From a checkpoint of a small masked image model: batches of 64.
Rows from block 2, named by matrix and row number. Rows with one number belong to one neuron. Each number is 50 + 10 x the weight over its row's rms, rounded and kept within 0 to 99. All counts start at 0. After the name is the row's rms in percent of the matrix's.
# fc1: MLP up (model.blocks.2.mlp.fc1.weight, 768x192), inputs 0-95
# fc2: MLP down (model.blocks.2.mlp.fc2.weight, 192x768, transposed), outputs 0-95
fc1.319 126:80 45 45 50 51 48 46 51 19 46 51 53 58 46 45 59 58 52 58 55 39 42 49 44 36 44 44 59 44 58 40 38 51 49 52 45 54 46 78 65 43 52 51 44 33 42 54 58 52 43 46 63 63 52 58 59 45 48 36 48 42 44 50 49 52 35 58 55 41 31 20 72 44 53 63 43 58 45 58 42 56 55 48 25 55 45 47 41 56 48 61 62 62 50 55 44
fc1.320 114:41 51 41 51 39 61 48 40 40 30 58 78 49 45 52 54 39 39 48 46 59 51 44 51 45 43 44 54 50 47 48 49 50 59 55 39 67 35 43 52 64 47 56 52 37 49 58 54 52 46 53 36 53 51 44 46 66 45 64 60 52 57 56 52 49 40 45 41 47 38 44 56 40 43 46 54 54 52 38 44 46 61 51 52 68 60 37 45 59 42 58 48 39 51 42 56
fc1.321 122:57 52 61 48 60 30 65 47 46 59 62 37 71 47 42 40 60 54 57 21 45 59 53 47 55 38 56 52 43 61 60 46 66 43 54 63 45 50 46 66 67 50 54 36 53 51 48 48 52 57 40 47 35 45 49 50 61 52 44 42 48 66 44 57 33 43 53 54 37 31 64 58 76 48 57 61 51 31 49 55 41 53 44 67 33 49 61 63 40 45 46 46 42 45 60 55
fc1.322 095:44 60 47 56 32 59 46 54 63 38 47 41 53 43 36 48 44 64 51 51 53 49 57 42 66 49 53 45 46 47 41 59 48 45 50 33 53 55 41 64 59 57 25 45 48 47 32 59 55 37 37 58 46 50 46 33 61 43 44 60 66 73 44 45 46 53 47 99 34 64 56 50 51 52 32 48 33 30 41 76 66 55 62 41 48 51 65 42 46 58 51 44 66 55 44 55
fc1.324 089:80 52 61 52 47 38 52 46 55 40 48 53 43 38 50 41 49 50 41 44 54 30 49 40 53 48 41 57 57 66 49 47 53 76 52 37 25 60 51 35 38 56 42 59 72 57 44 49 51 36 49 42 61 57 56 48 61 47 67 61 40 54 61 37 59 52 64 56 58 60 54 44 52 42 41 52 46 62 61 44 52 46 45 47 62 53 22 50 18 44 58 57 52 66 39 42
fc1.325 088:57 44 57 36 49 57 53 52 23 47 41 70 34 53 46 59 59 45 65 51 40 45 51 48 61 47 56 38 41 42 43 52 48 44 61 30 59 49 52 41 46 47 60 55 51 44 46 53 46 55 39 43 52 45 30 40 56 41 39 62 41 57 62 52 54 49 37 43 38 37 59 62 46 52 55 45 69 51 47 39 54 43 51 67 67 53 42 49 56 70 47 34 63 49 45 43
fc1.326 089:36 43 39 41 50 41 48 51 46 40 44 56 59 45 50 47 51 38 38 75 65 44 44 69 45 47 55 52 50 64 44 20 55 59 37 39 52 61 43 53 58 44 62 44 35 59 49 49 50 42 52 54 38 44 48 63 54 54 50 52 40 49 68 37 46 44 51 57 34 55 33 37 47 64 44 78 56 45 39 59 45 33 52 50 58 67 65 46 39 53 35 56 51 32 45 61
fc1.327 084:41 38 60 68 58 44 70 56 64 69 49 51 47 41 36 58 59 52 47 42 50 26 52 39 52 48 40 38 55 58 43 42 49 67 44 32 75 49 43 50 60 57 46 52 60 53 60 35 39 31 56 45 50 56 49 38 59 40 59 51 60 54 45 57 55 59 45 49 42 63 46 28 56 56 50 27 43 57 49 50 49 52 48 62 56 37 41 45 57 37 39 50 48 56 52 45
fc1.328 129:60 74 59 48 44 46 41 62 41 39 46 39 72 63 43 57 51 59 48 55 41 56 45 51 45 49 48 50 54 48 57 53 45 57 51 46 56 55 68 65 53 50 59 40 60 40 46 42 44 34 56 47 43 57 49 52 47 53 49 42 56 57 32 52 37 59 59 49 51 55 60 68 46 51 65 40 59 61 49 29 54 38 52 47 45 44 61 49 60 56 57 54 69 52 56 61
fc1.329 094:53 33 41 49 46 49 44 51 43 49 45 46 38 59 31 55 55 52 54 45 46 36 59 47 31 54 48 49 56 48 43 59 54 46 44 41 52 55 41 47 62 50 49 38 64 57 55 61 44 46 49 41 35 50 51 57 59 57 56 45 58 48 57 48 57 46 63 91 50 32 34 46 47 46 46 39 47 57 65 60 47 51 85 41 46 62 56 48 58 67 56 50 57 33 40 47
fc1.330 110:62 58 54 59 41 62 52 50 56 50 51 46 24 62 44 56 47 62 48 56 66 42 52 40 55 46 53 52 50 42 61 43 39 55 52 52 46 54 45 39 58 39 56 33 53 53 48 30 59 54 66 67 54 50 32 51 59 49 63 55 35 48 49 45 42 46 56 56 46 08 53 52 53 71 46 41 27 77 40 52 51 46 49 55 40 50 48 52 53 61 60 58 55 59 58 56
fc1.332 099:50 42 43 54 67 46 42 57 50 45 43 56 46 71 78 50 71 75 49 34 43 47 43 48 58 41 44 69 40 50 48 37 47 47 50 54 62 48 69 48 66 55 47 50 49 45 48 61 35 49 61 49 40 50 63 55 53 48 54 57 46 89 42 54 58 55 35 53 45 38 43 60 39 58 57 34 45 50 27 36 55 39 50 50 46 45 38 33 51 59 46 47 49 39 56 53
fc1.333 089:54 61 62 65 41 38 58 55 50 38 49 66 40 45 63 43 47 33 49 47 56 44 57 64 51 26 45 60 43 52 59 51 52 68 32 30 47 57 50 65 52 57 75 58 42 40 47 36 49 54 42 43 47 49 49 70 42 53 45 50 67 48 52 53 59 48 55 38 51 39 56 56 58 52 57 44 47 40 61 34 53 41 56 44 44 72 52 59 59 34 37 46 43 65 51 35
fc1.334 112:52 58 61 48 48 34 49 47 48 52 43 49 40 46 49 59 47 65 51 58 56 49 44 41 30 38 53 54 63 42 48 67 43 67 48 52 44 49 67 56 37 39 50 47 57 54 43 51 38 44 63 63 75 53 53 51 53 49 58 39 45 66 54 33 61 74 65 47 54 53 46 63 49 71 42 57 66 51 59 49 40 50 56 70 62 49 61 52 47 54 56 58 47 58 43 49
fc1.335 081:51 58 57 42 57 57 52 49 51 56 77 65 50 49 37 59 58 31 38 53 40 56 54 58 61 68 49 52 66 54 35 59 50 62 57 50 74 51 40 54 33 50 73 51 55 67 52 26 56 72 60 57 52 44 40 45 56 59 44 53 44 68 59 51 51 40 54 49 36 52 24 60 54 55 59 61 59 48 63 44 36 73 44 50 63 41 60 57 61 55 66 43 47 54 46 43
fc1.337 115:60 44 46 46 48 65 31 52 48 52 45 66 44 45 47 50 38 48 54 46 37 30 49 76 63 55 42 57 51 43 23 47 48 56 48 48 43 65 68 46 47 51 56 56 49 44 44 32 60 60 56 60 60 45 38 58 48 38 47 44 37 49 46 49 51 50 39 49 50 63 52 58 68 57 55 46 64 56 46 44 41 54 46 57 55 57 39 64 49 64 49 52 69 56 48 48
fc1.338 109:50 41 49 48 55 60 38 47 41 52 38 38 41 46 56 47 48 41 55 62 56 68 45 48 44 61 56 49 46 50 39 70 47 60 35 56 46 49 77 56 43 70 58 51 52 51 51 33 51 59 73 59 54 52 52 54 55 44 62 56 38 77 44 52 60 76 53 50 38 43 45 49 58 59 40 53 57 54 53 25 54 59 52 33 22 57 48 54 51 58 52 51 36 52 40 58
fc1.339 125:41 50 38 50 54 34 50 48 52 51 59 63 63 45 47 50 44 42 41 46 49 33 47 48 49 48 40 45 53 51 35 53 43 60 66 56 59 42 53 46 61 40 56 49 63 58 57 53 52 57 51 52 57 54 70 53 51 59 51 48 38 55 49 52 46 35 46 52 47 42 50 49 50 56 56 47 64 44 43 54 61 36 58 16 42 42 43 42 43 50 25 52 55 40 43 40
fc1.340 099:40 67 61 56 63 52 36 55 59 45 48 43 71 67 59 53 62 48 42 56 54 55 39 50 30 54 40 70 39 58 51 65 47 53 47 42 53 53 65 38 50 52 59 35 47 52 63 48 37 44 59 58 75 50 40 54 46 51 48 54 45 50 58 51 28 44 55 54 39 40 62 47 55 57 40 52 29 68 52 53 50 64 46 45 50 40 46 47 43 60 55 57 54 62 57 44
fc1.342 095:43 64 46 49 51 60 41 59 42 52 44 62 48 58 47 42 43 60 61 54 57 53 62 66 66 52 42 56 36 47 53 51 47 42 37 48 47 52 53 51 41 56 55 59 49 38 48 28 68 45 37 37 42 54 51 65 51 39 52 56 55 40 50 37 45 40 26 48 59 38 51 45 58 63 56 62 44 53 36 46 55 43 50 48 62 50 60 36 49 37 55 58 68 50 74 60
fc1.343 078:63 63 31 55 55 44 71 47 48 64 63 46 38 54 29 42 34 31 47 40 48 50 54 43 53 57 45 49 59 33 44 59 41 72 55 53 48 43 80 56 59 37 54 53 52 63 47 40 46 55 58 51 59 56 51 24 24 49 65 31 43 29 54 48 59 66 62 50 50 61 58 52 40 39 52 42 61 39 54 53 52 58 53 66 35 60 39 36 38 72 44 42 41 46 47 50
fc1.344 128:51 52 51 50 76 35 51 40 54 43 78 35 52 58 29 45 48 67 58 39 43 53 50 56 52 38 65 60 58 47 50 32 52 57 50 46 42 51 59 61 74 54 71 38 51 50 44 42 73 49 40 41 47 49 42 48 51 56 31 47 48 64 44 51 52 42 61 48 53 44 62 34 66 61 43 50 59 41 36 42 51 78 49 55 38 43 61 47 53 41 47 43 38 56 47 46
fc1.345 094:49 49 34 55 55 55 46 52 51 51 44 35 51 44 42 36 61 46 52 50 53 49 43 48 59 47 53 55 53 51 55 61 51 41 39 46 47 46 66 52 36 31 49 57 44 51 52 43 48 55 56 41 65 52 42 33 37 41 45 55 50 63 61 39 36 40 52 27 45 49 50 42 55 58 51 66 65 69 47 39 49 51 57 49 51 42 48 44 59 64 57 53 56 46 49 32
fc1.346 080:54 56 48 57 53 53 58 56 45 54 73 44 39 47 54 37 53 54 81 68 53 40 28 43 51 53 49 50 49 28 51 60 56 61 47 52 56 50 41 54 49 49 47 36 49 70 54 45 53 59 69 49 55 41 51 54 50 62 48 50 53 45 54 43 59 43 43 56 44 63 42 55 48 49 54 41 48 50 44 52 46 54 51 62 56 49 54 49 58 47 45 57 52 50 56 59
fc1.347 084:53 46 53 52 32 38 37 49 56 63 53 52 58 44 45 67 58 55 53 65 53 43 44 57 45 46 53 44 37 62 43 36 44 46 57 35 45 39 52 65 29 30 52 46 37 48 30 36 60 46 41 63 53 47 51 56 64 60 38 68 54 64 50 50 49 52 68 57 57 47 38 49 54 45 46 53 40 60 56 47 47 42 60 54 59 49 36 55 16 48 52 48 56 58 51 32
fc1.348 103:59 40 53 40 30 62 16 58 43 49 45 45 56 41 40 54 42 47 41 47 39 46 46 42 51 55 43 57 30 47 57 59 60 51 31 39 40 60 33 61 62 54 52 54 49 58 52 50 57 35 62 58 47 45 55 47 59 55 67 30 31 67 39 51 62 42 49 52 59 46 46 50 61 47 45 54 43 56 36 62 49 63 59 28 68 38 60 53 49 45 44 55 69 52 57 46
fc1.349 086:52 41 46 35 66 54 43 39 47 52 33 60 54 54 61 54 55 65 40 41 52 43 45 57 31 57 51 50 21 42 47 36 57 58 54 30 78 44 43 51 54 50 52 57 57 42 31 39 46 37 62 47 37 55 45 38 65 55 56 42 55 60 44 48 50 71 32 42 40 61 44 46 52 46 63 42 37 49 43 42 44 49 56 64 42 63 29 57 51 46 52 50 68 54 55 38
fc1.350 097:62 62 34 53 34 43 35 50 22 60 58 42 49 45 46 69 51 64 53 41 53 51 50 40 47 55 46 43 39 61 61 66 49 50 47 53 55 53 41 45 47 56 53 41 59 52 39 41 28 46 51 55 38 46 27 55 49 42 59 42 35 44 34 46 57 73 43 49 49 29 37 43 48 46 52 52 45 34 51 59 49 67 41 52 45 46 54 46 51 43 60 54 61 63 42 37
fc1.351 091:48 41 68 49 39 49 54 47 31 48 57 40 62 31 36 60 39 45 49 41 50 46 51 55 64 47 41 51 52 44 59 33 50 54 49 56 49 61 55 42 47 51 47 42 47 42 44 43 43 88 61 38 26 45 40 43 50 59 65 51 59 54 46 54 47 36 47 42 50 51 54 40 54 49 48 57 47 39 56 41 45 47 55 81 47 51 46 53 48 46 57 49 70 67 59 44
fc1.352 117:45 57 55 44 41 62 59 64 56 45 41 46 48 52 64 53 46 69 46 44 56 57 55 46 43 58 40 40 36 62 49 58 45 50 60 41 45 47 56 55 57 62 44 40 63 49 53 53 51 33 39 63 58 49 55 50 52 44 54 54 55 51 26 59 62 52 34 99 50 49 63 43 45 56 50 48 48 42 36 62 55 52 56 46 48 59 55 58 43 52 42 58 55 48 61 46
fc1.353 107:56 58 66 46 41 58 59 48 55 54 47 41 56 55 49 45 55 51 44 49 76 44 54 56 48 48 40 58 48 56 56 63 44 52 36 39 38 65 56 52 51 56 51 51 33 48 46 44 46 47 64 43 38 53 36 50 56 41 60 35 39 45 47 34 63 57 43 48 43 69 50 49 63 46 37 46 49 55 36 34 46 32 49 48 43 54 45 49 70 45 52 53 53 63 63 32
fc1.354 079:55 45 45 50 48 41 46 37 47 51 38 46 50 44 52 79 46 43 45 53 58 53 53 45 56 45 71 67 49 46 45 46 55 46 59 49 54 89 55 89 38 47 44 37 44 69 76 41 54 36 47 39 41 99 55 48 49 45 42 48 46 47 54 76 45 53 52 53 51 43 47 56 48 43 51 51 49 37 38 41 51 51 47 53 47 30 63 38 41 46 44 57 48 49 38 54
fc1.355 103:52 53 55 35 44 46 46 54 45 38 57 58 58 52 53 57 62 47 52 45 44 59 50 60 60 40 50 53 54 66 43 43 35 64 30 50 54 62 43 51 44 73 61 31 69 51 56 45 41 43 51 55 58 44 58 54 70 52 42 47 54 49 52 57 40 60 45 99 41 52 43 51 46 54 50 49 41 43 56 47 53 57 46 46 51 57 59 51 51 58 45 49 52 54 44 37
fc1.356 105:53 49 53 45 46 52 48 50 55 41 47 47 55 47 42 47 55 47 49 53 50 56 41 52 44 70 56 47 35 49 57 60 38 53 39 53 56 59 51 61 62 59 53 42 57 55 47 52 61 49 48 51 29 50 23 55 43 56 31 34 30 52 53 35 52 61 59 50 49 51 52 38 52 47 50 33 35 61 27 37 59 45 60 52 54 69 43 36 57 38 60 47 57 38 72 53
fc1.357 085:46 44 55 50 55 39 51 41 53 38 61 64 40 40 29 31 38 47 55 54 56 67 51 58 58 49 39 53 50 54 48 52 48 23 51 45 48 48 53 68 49 50 46 58 51 46 68 44 45 70 48 49 48 45 44 51 41 45 48 70 64 44 44 53 52 72 47 70 20 67 43 51 29 37 40 46 45 46 57 47 51 37 42 46 41 57 38 48 53 36 59 54 52 32 49 61
fc1.358 097:51 52 57 49 52 34 40 53 61 49 56 57 40 82 38 37 54 64 49 58 48 44 46 48 43 38 52 45 48 49 77 44 39 58 44 59 56 63 39 46 57 50 68 42 35 50 28 63 62 53 44 47 61 45 51 47 54 50 49 53 34 42 49 44 32 56 58 61 52 59 68 50 46 56 40 37 29 39 51 46 66 52 45 36 46 68 62 53 48 61 52 42 50 37 60 42
fc2.319 107:60 47 58 37 43 43 52 47 67 43 56 48 40 49 58 44 65 45 73 35 39 42 59 41 62 37 43 45 59 56 47 38 45 62 44 46 57 47 32 55 50 53 57 57 51 47 48 43 64 64 62 45 35 41 39 51 45 33 61 38 68 59 65 59 58 36 56 45 50 46 46 56 55 54 50 48 70 46 49 44 39 44 43 58 58 45 45 49 52 52 53 50 48 66 38 48
fc2.320 098:45 42 43 49 33 36 44 53 73 42 51 39 38 44 51 54 61 61 70 50 47 50 60 27 53 57 60 56 61 51 63 47 51 38 44 59 50 61 65 53 51 39 41 52 51 61 57 51 38 52 49 33 36 32 65 57 43 54 43 41 53 43 42 51 61 60 50 56 50 54 47 62 55 61 52 49 73 32 62 38 55 43 41 39 48 40 54 53 49 59 39 53 66 56 58 46
fc2.321 111:63 59 63 34 40 55 59 50 47 39 66 59 52 52 70 24 50 28 50 24 55 56 53 49 49 41 46 50 56 51 52 22 81 49 53 44 68 45 49 39 23 46 56 31 50 57 49 59 49 45 49 51 57 44 39 52 46 49 42 41 45 46 52 55 53 46 59 56 64 52 39 50 36 45 57 75 58 61 57 62 48 40 57 62 48 46 35 53 37 46 44 43 58 46 41 53
fc2.322 095:42 46 44 40 53 50 45 47 42 46 47 41 45 49 55 49 66 47 51 64 23 45 54 56 47 45 47 58 54 47 62 55 61 62 49 57 59 41 49 41 43 44 59 43 54 51 60 49 44 44 60 51 45 46 61 61 40 56 51 50 50 41 49 66 42 57 47 69 48 45 38 32 55 64 48 43 57 71 34 31 46 25 32 48 60 76 49 48 58 52 35 52 54 51 40 57
fc2.324 080:37 52 46 47 69 60 49 53 48 41 66 48 58 54 54 52 48 55 66 52 48 49 54 52 52 56 64 52 39 50 49 40 50 34 44 46 58 48 50 55 59 61 63 41 33 46 57 55 58 50 33 52 63 25 31 40 39 55 39 36 44 42 42 69 25 44 52 55 47 48 42 35 48 46 64 48 52 43 44 54 45 52 49 43 48 52 56 54 61 55 47 48 37 31 61 46
fc2.325 080:45 47 48 57 54 49 49 47 49 51 57 47 55 45 45 37 38 56 38 48 74 55 51 50 30 47 31 53 23 59 48 60 55 53 53 71 61 51 48 56 53 50 55 44 46 45 54 42 65 54 73 46 41 56 69 68 39 49 52 40 66 38 29 42 50 43 43 66 50 55 28 46 59 48 42 42 42 59 61 59 53 45 53 46 39 52 40 41 54 37 68 54 50 52 50 48
fc2.326 087:50 43 46 65 60 66 40 60 59 56 44 54 56 62 53 53 46 52 63 54 42 52 52 36 68 61 38 57 41 42 49 84 55 41 45 45 46 47 48 45 50 53 49 48 43 38 51 53 51 55 37 42 59 56 47 41 41 43 48 52 50 72 52 58 63 41 61 45 65 49 51 51 60 43 45 11 52 59 46 38 63 63 54 46 43 48 48 43 44 54 70 40 50 60 65 29
fc2.327 080:68 42 57 41 40 52 49 48 51 46 50 52 19 41 55 62 42 42 40 58 66 55 52 41 45 62 55 49 28 58 58 40 48 36 56 55 43 63 53 51 49 40 71 43 61 56 41 55 68 59 67 63 52 38 62 68 56 58 47 53 41 45 58 48 27 52 49 65 49 47 64 50 46 59 60 54 73 38 48 60 64 51 39 46 40 66 57 58 49 58 52 56 41 57 52 54
fc2.328 113:66 33 51 53 49 55 53 46 68 34 45 58 48 73 46 45 57 41 66 45 78 60 62 56 52 49 46 44 25 69 58 38 53 51 52 42 52 50 50 55 48 43 60 47 38 47 44 42 55 62 49 50 66 42 53 45 43 45 49 46 55 49 71 59 67 59 39 43 45 55 44 68 43 46 49 57 53 54 54 22 44 57 69 65 55 44 60 48 46 47 52 47 50 48 55 51
fc2.329 097:65 42 54 36 56 43 44 45 37 30 54 66 48 62 53 60 52 56 57 62 33 48 50 41 57 46 54 50 38 59 54 42 38 53 47 48 41 49 60 51 62 81 65 54 40 46 30 47 55 44 48 56 55 48 50 40 47 44 45 42 52 59 46 42 60 55 39 71 43 60 57 39 65 64 40 59 43 44 44 53 57 58 46 68 58 42 44 61 32 63 53 46 42 45 53 65
fc2.330 093:50 54 49 56 48 61 54 57 59 48 56 47 48 39 54 60 50 59 49 50 48 38 45 53 44 42 41 53 61 64 50 51 60 46 80 62 61 52 55 49 21 36 51 71 42 55 53 51 52 46 47 48 46 49 44 58 65 34 37 56 35 49 39 43 65 58 39 65 70 48 52 51 73 42 53 52 48 55 79 50 46 43 42 49 38 46 44 41 55 39 59 72 52 62 46 32
fc2.332 093:49 54 51 65 42 61 51 46 47 49 52 53 40 50 60 51 35 32 46 57 48 44 53 58 37 57 50 48 56 49 54 64 46 65 44 46 53 48 45 53 41 50 49 39 49 51 56 33 65 50 44 44 44 45 41 48 53 46 52 51 58 23 49 64 45 44 59 46 57 69 44 38 70 59 44 47 52 51 70 59 46 61 45 52 51 49 59 36 61 48 57 52 62 54 52 70
fc2.333 088:43 49 29 39 53 61 47 46 50 62 47 21 59 64 49 60 45 57 47 53 33 53 42 52 58 69 53 43 61 47 50 69 55 46 60 60 58 49 51 42 51 45 30 45 54 56 60 61 58 53 51 51 72 41 50 17 59 43 53 50 33 57 37 57 40 71 59 61 50 54 50 48 55 42 52 57 54 53 40 66 54 53 38 56 56 36 55 41 49 62 49 48 47 46 58 58
fc2.334 094:47 51 40 46 35 68 60 56 40 44 68 43 42 56 64 51 52 55 49 50 31 60 64 48 51 54 53 61 37 41 41 44 46 42 49 46 68 51 59 54 62 57 45 54 51 53 62 47 50 58 44 41 40 44 49 51 60 58 31 54 59 42 42 62 48 59 47 56 35 39 50 34 52 36 41 60 48 60 65 40 45 66 46 50 44 47 34 59 56 51 30 53 56 43 49 45
fc2.335 085:38 40 63 51 44 64 61 45 48 35 31 58 41 43 59 56 54 49 61 47 51 31 60 47 53 38 47 51 47 37 38 51 52 59 55 64 34 46 62 51 33 49 50 46 43 60 57 45 52 63 41 56 46 56 50 46 59 55 36 63 56 27 42 63 21 58 43 52 68 57 30 44 44 53 43 45 51 27 66 46 50 66 59 62 39 45 77 61 40 42 79 57 46 38 49 53
fc2.337 086:41 47 37 74 54 30 54 54 45 57 26 37 53 47 44 53 47 64 43 52 55 53 56 37 41 56 52 45 41 44 53 61 61 53 52 35 50 41 44 47 63 59 43 45 58 57 54 65 40 37 41 33 42 48 53 61 46 41 52 59 55 40 43 50 40 47 52 45 39 42 47 34 61 41 57 49 25 48 46 49 38 41 40 47 51 59 66 50 38 37 58 54 35 58 48 59
fc2.338 100:73 60 44 62 62 54 46 56 51 40 48 52 46 57 66 56 50 43 52 45 50 46 54 65 62 46 40 44 52 47 66 58 48 58 58 34 68 43 46 41 54 46 32 49 57 49 59 46 49 62 58 52 53 51 60 44 49 49 46 61 26 40 57 58 39 60 43 58 49 61 49 60 50 40 66 58 78 46 61 66 51 48 35 42 47 51 46 52 47 52 65 50 49 63 63 61
fc2.339 119:49 72 29 50 49 50 54 49 49 68 49 43 57 59 48 49 47 44 48 44 61 58 49 62 50 57 44 40 76 63 51 38 52 45 49 46 44 52 39 49 61 51 41 39 53 44 55 39 53 56 23 54 48 42 55 44 60 49 57 56 49 50 58 49 56 38 55 56 52 66 45 68 47 55 44 59 53 45 56 50 43 50 44 43 64 44 45 45 42 35 45 53 53 63 54 49
fc2.340 096:36 54 41 47 53 78 44 51 46 53 68 66 46 65 47 52 41 60 67 36 56 47 45 43 50 52 57 59 37 46 40 44 27 59 62 57 55 49 49 49 20 34 57 73 50 51 53 64 44 48 65 54 42 35 52 55 51 64 63 40 65 60 58 46 49 56 39 46 54 49 39 53 52 37 36 41 33 43 43 54 47 52 56 45 52 39 54 53 63 34 49 48 59 54 52 37
fc2.342 072:43 42 54 49 44 38 64 60 51 44 50 56 39 52 47 60 49 60 53 63 28 57 35 32 38 61 66 55 63 52 50 55 51 51 49 60 72 50 68 67 66 42 56 47 50 65 56 64 49 53 44 56 70 40 43 40 46 72 49 60 53 50 45 61 47 54 64 46 45 50 36 44 62 43 48 53 62 43 45 41 42 58 57 47 43 72 57 70 61 62 41 55 45 51 55 59
fc2.343 084:42 61 63 47 39 56 40 55 50 38 50 54 44 46 45 60 71 65 50 43 43 42 57 60 47 55 60 42 44 74 63 46 55 28 55 57 56 53 42 41 47 45 53 46 43 49 48 48 64 52 47 47 58 46 63 65 64 51 45 74 53 59 51 50 35 41 39 41 55 50 56 41 52 66 48 53 56 64 49 46 47 54 43 53 47 47 62 70 74 29 65 47 65 38 51 51
fc2.344 105:45 54 51 39 58 37 55 50 52 42 58 56 54 45 56 42 48 48 49 57 52 37 41 68 48 48 53 48 48 51 60 46 54 62 46 29 57 47 51 50 49 44 52 43 45 42 41 35 46 54 53 45 40 47 51 54 46 50 47 52 52 44 45 47 48 45 69 56 62 67 37 49 41 56 52 63 47 53 22 41 58 49 49 41 58 46 78 51 58 41 62 41 44 48 41 69
fc2.345 099:48 55 43 68 47 43 50 55 50 66 54 35 29 65 46 52 43 40 50 42 55 59 62 62 55 39 46 44 52 49 68 33 51 48 55 62 29 50 66 56 61 41 52 39 68 52 50 50 65 49 54 72 49 43 70 40 34 50 50 48 58 61 60 58 51 56 53 11 61 55 43 47 33 39 55 38 48 43 48 62 48 63 59 47 52 45 59 66 40 49 42 57 47 50 50 58
fc2.346 102:62 47 62 54 43 55 83 18 59 47 63 52 40 56 59 97 55 49 56 42 54 51 45 48 48 44 45 50 56 36 41 47 43 52 48 70 70 43 56 61 40 56 52 54 47 40 68 64 59 55 49 52 43 49 60 51 46 44 41 40 47 50 46 47 45 53 58 35 42 53 49 58 68 48 61 47 47 47 40 50 50 39 45 53 51 40 53 61 32 52 45 45 61 67 26 47
fc2.347 075:56 41 53 56 62 65 61 62 46 34 48 48 33 49 50 54 36 49 47 40 59 51 61 44 51 62 59 60 56 32 47 61 56 50 49 62 57 61 47 51 71 62 55 44 57 60 66 64 56 38 53 33 41 55 53 56 36 37 61 38 48 48 53 45 62 44 32 37 42 60 58 48 56 37 47 42 59 45 49 56 71 53 31 40 51 61 56 52 60 58 49 56 35 47 63 60
fc2.348 098:51 47 48 51 62 37 36 54 55 56 50 47 40 62 40 53 54 42 47 26 60 61 70 36 56 49 39 60 49 46 46 59 52 39 60 29 43 38 71 47 51 36 41 49 45 47 49 61 48 59 56 42 49 56 53 85 42 41 43 64 50 50 47 56 44 40 45 65 26 26 50 40 41 50 49 40 47 55 63 59 60 35 40 39 38 45 41 72 46 61 74 53 50 43 64 44
fc2.349 077:56 54 54 57 50 63 53 54 40 65 61 59 46 39 40 52 46 51 61 67 53 46 57 30 45 60 43 54 44 62 39 67 38 51 46 51 38 49 61 49 47 41 54 36 49 56 68 62 54 46 49 43 49 39 54 96 32 55 56 47 37 61 61 50 55 39 50 71 54 60 49 45 59 35 45 50 57 54 57 43 60 56 53 47 55 40 48 59 56 75 40 53 42 41 54 57
fc2.350 108:45 51 53 50 28 49 54 53 58 63 62 69 47 12 57 43 47 46 45 52 57 48 52 43 31 46 54 52 59 61 23 46 57 35 49 52 49 52 51 46 56 46 59 43 66 47 50 47 31 45 53 42 32 56 57 51 49 63 43 52 42 49 55 49 51 76 51 38 54 52 47 48 47 48 42 57 47 55 51 52 53 61 55 54 43 64 44 52 44 49 50 43 45 54 57 43
fc2.351 090:48 50 50 59 63 66 46 47 50 48 36 55 52 64 53 54 68 52 56 65 46 60 56 47 45 55 58 51 47 53 31 61 45 59 57 50 53 36 40 49 51 36 47 46 54 54 48 61 54 35 40 62 75 54 55 61 55 35 39 43 44 48 53 52 43 61 39 62 45 52 41 43 55 47 46 50 51 56 47 64 55 54 47 30 52 43 56 54 41 66 32 51 47 23 40 50
fc2.352 125:50 52 49 48 55 37 42 51 72 48 50 24 53 49 42 46 53 34 59 55 62 49 63 51 45 52 40 48 53 64 50 43 63 57 63 69 27 54 51 57 65 42 48 60 50 49 47 51 50 49 49 58 55 53 55 50 38 61 57 65 74 56 48 45 40 59 54 69 51 76 44 35 47 51 46 58 44 46 41 64 60 45 60 45 51 48 59 58 52 55 41 51 61 44 51 60
fc2.353 114:29 54 39 40 63 46 44 48 38 47 34 52 48 71 42 44 58 35 45 45 57 36 57 60 66 46 35 51 41 42 61 44 57 41 44 40 52 50 51 53 45 41 47 48 39 40 55 46 57 63 49 54 46 55 37 31 44 55 61 42 35 52 62 66 45 41 45 47 54 56 33 56 41 61 57 51 56 53 55 33 30 34 50 24 50 39 50 31 59 38 43 47 47 63 48 55
fc2.354 078:53 54 37 40 44 54 42 26 42 54 43 55 47 47 51 88 48 46 67 40 48 44 31 45 52 45 50 44 50 56 39 47 40 53 44 54 40 71 43 84 67 48 55 50 37 63 68 58 35 51 49 46 47 63 51 49 47 56 64 67 55 49 50 68 48 53 48 39 40 47 49 49 35 40 51 40 46 55 32 50 99 50 71 47 41 41 49 52 43 60 47 39 43 53 61 50
fc2.355 112:60 53 48 70 56 46 52 47 40 51 49 62 30 57 49 40 55 52 56 48 51 59 47 42 50 55 52 42 57 67 56 38 43 43 65 73 57 49 35 41 42 51 43 55 33 49 55 39 48 47 59 63 48 40 44 38 30 47 52 66 29 32 51 50 64 38 39 07 60 56 48 50 57 57 41 41 47 53 54 66 49 52 56 57 32 43 67 62 54 61 53 45 38 48 51 71
fc2.356 106:55 50 39 48 29 37 50 52 38 54 54 60 45 47 50 52 46 44 43 54 59 55 60 45 53 42 55 61 70 49 43 55 50 44 47 42 39 48 63 49 41 34 41 40 51 49 52 48 50 50 62 58 41 49 48 60 61 60 41 45 49 54 58 59 05 63 37 43 61 41 27 47 36 42 50 50 47 32 59 53 49 60 47 45 55 43 55 58 54 49 30 44 45 40 53 48
fc2.357 084:42 52 57 53 60 54 55 63 50 64 36 44 63 40 78 75 47 55 44 54 42 44 44 49 50 59 59 53 51 58 59 53 48 76 55 53 60 59 49 55 53 54 64 49 51 57 48 59 48 36 56 52 50 59 52 61 56 52 68 32 35 64 58 55 37 33 61 26 57 42 61 46 60 49 58 61 70 53 52 48 46 63 69 51 52 60 62 53 59 57 51 49 52 68 49 48
fc2.358 093:45 55 55 53 55 60 62 52 43 44 53 41 39 43 50 55 65 75 36 54 56 40 40 59 53 54 44 57 60 50 59 50 67 66 60 60 60 55 39 45 39 38 64 54 42 59 69 61 52 47 62 63 50 67 35 52 55 29 39 40 51 43 51 48 50 58 46 53 47 46 51 43 67 56 51 49 58 54 59 34 66 43 56 32 35 61 45 38 65 47 55 56 49 47 48 48